Weights of a small segmentation model: encoder arch vit.
Rows from block 0 of the decoder of a small segmentation model, named by matrix and row number. Rows with one number belong to one channel. Each number is 128 + 24 x the weight over its row's rms, rounded and kept within 0 to 255. All counts start at 0. Numbers have three digits each.
Before each channel's rows are labels from the 100 images, of 14976, where the channel reaches its highest value: "patch colour" is the nearest of a few named colours to the mean colour under the peak; "responds to" is what is common among them. Only what is clearly more common there than usual is listed. The data: close-ups of made-up surfaces with and without defects.
# convs0: first 3x3 conv (decoder.mid.0.convs.0.weight, 64x64x3x3, each kernel summed), inputs 0-63
# convs1: second 3x3 conv (decoder.mid.0.convs.1.weight, 64x64x3x3, transposed, each kernel summed), outputs 0-63

patch colour: white
responds to: stone; tiles; smear
convs0.15:175100130105170145115093119130128086124149130130128144042130141103116131084121116128124118178128139133169123129114154128130120091070128124117153088102127128128130131093122119104106122129094114
convs1.15:129117120119099138114064152143130125103157183156154130151107106155172127178128174171133139101123107145107134134117141111102142134080127111103121161119139094106119109115126177135155106127130122

patch colour: black
responds to: circuit traces; stain; dent
convs0.44:092146113102105160119091191120126093110090138126123141129109074178105126209131121157119123127123149141114135149097102125131125145148137115099118124102128123128135119101128147133075139121142127
convs1.44:095172115120132131132138120113110113093222117150168155099105125146120130142115099154122157156124156165147123116155131100128148150081137168128124141114135111136130111106120147131132128160161163

patch colour: white
responds to: tiles; bright spot
convs0.11:112094142112057141159169139084126155100164119125109123110123100131097119115109160136119141118115196105118122108153119165118122101157160139130100122144127123128165121154127131176133121139149102
convs1.11:134097147114106145136134127133082150082130116144160124111125104124120115147152156153150150129126098152128098131149155073091104177088120113121167135096109120085164141162127120160130125109151166

patch colour: white
responds to: tiles
convs0.10:079150095106106162113149105116126102115155077107129149097121113118141125129112115103130114131124155151110125151194097146134123149127125108082154119066127128128098126105125134177095128124128162
convs1.10:092166139166088135118149128136115149149070129140152117107179111144101134069129101145151149111120111152122091095071128087093118126137121177133133132112136116137123123127120112125140139136164113

patch colour: black
responds to: circuit traces; wire mesh
convs0.60:142197058140125151116073150126134107135123115117121110144118121066166153133138114119133102110134072104121106112165100133128135166108105123113144100108146125128111122105128122122141121101102137
convs1.60:131127147135093153172109115109115162176098142124123130123138187140171195110107136150118147086138109137110123112116111151148139128141136120109105145123149115157123123118162141152194099128119107

patch colour: black
responds to: smear; circuit traces
convs0.20:124113106145118110119100130143128144125065112090127121153118074116128091124099116153120160070126091098112095105100147167125122087111150125124104165165129121128150143129127117108122139160091151
convs1.20:098147131109178143128175118105092133111133135132100098117115148115102113137129128154103143154103149113142176130134112144149146155173117115137140132133127124130150131146111132154122131156165227

patch colour: white
responds to: bright spot; tiles
convs0.38:133118129169118080146169122119128148143096134171136135084146108117110131118129141127158130136137174163125158176166137116131124122147187151136136136119128123128190144165135125125181128159140124
convs1.38:123124138096150135132132135110094148145107111143098124149149140133117112115115114164081125110089112150141128135097158161155107150139144096131133148104111097096189138184100124163085140123168100

patch colour: black
responds to: smear; circuit traces
convs0.26:114143142129115079078161122108125133132122163130110089113130093138122115167043089164114137119122090141134144124145130153127122096083120117091096124159131132129099122095132136118154124121148141
convs1.26:142141134101115142128140120130098123152160114135154143127114158163105087169169156150073137135112144142131117143147136193126099161145127132103136158130116147103159121188130143174115143115139099

patch colour: white
responds to: tiles; stone
convs0.13:129151145106113136116140127154128128152226115159129157121119063084131113082144125113128161146110089151115128144104144149143143185127104105129100128125128126128113119106126128151138123120152121
convs1.13:128103117117112145102112150122114154126130135099102135180123137148140103180149137155114150103095140148119114162194115131138100154196111146123131098138084092099153127144136144130118127164138118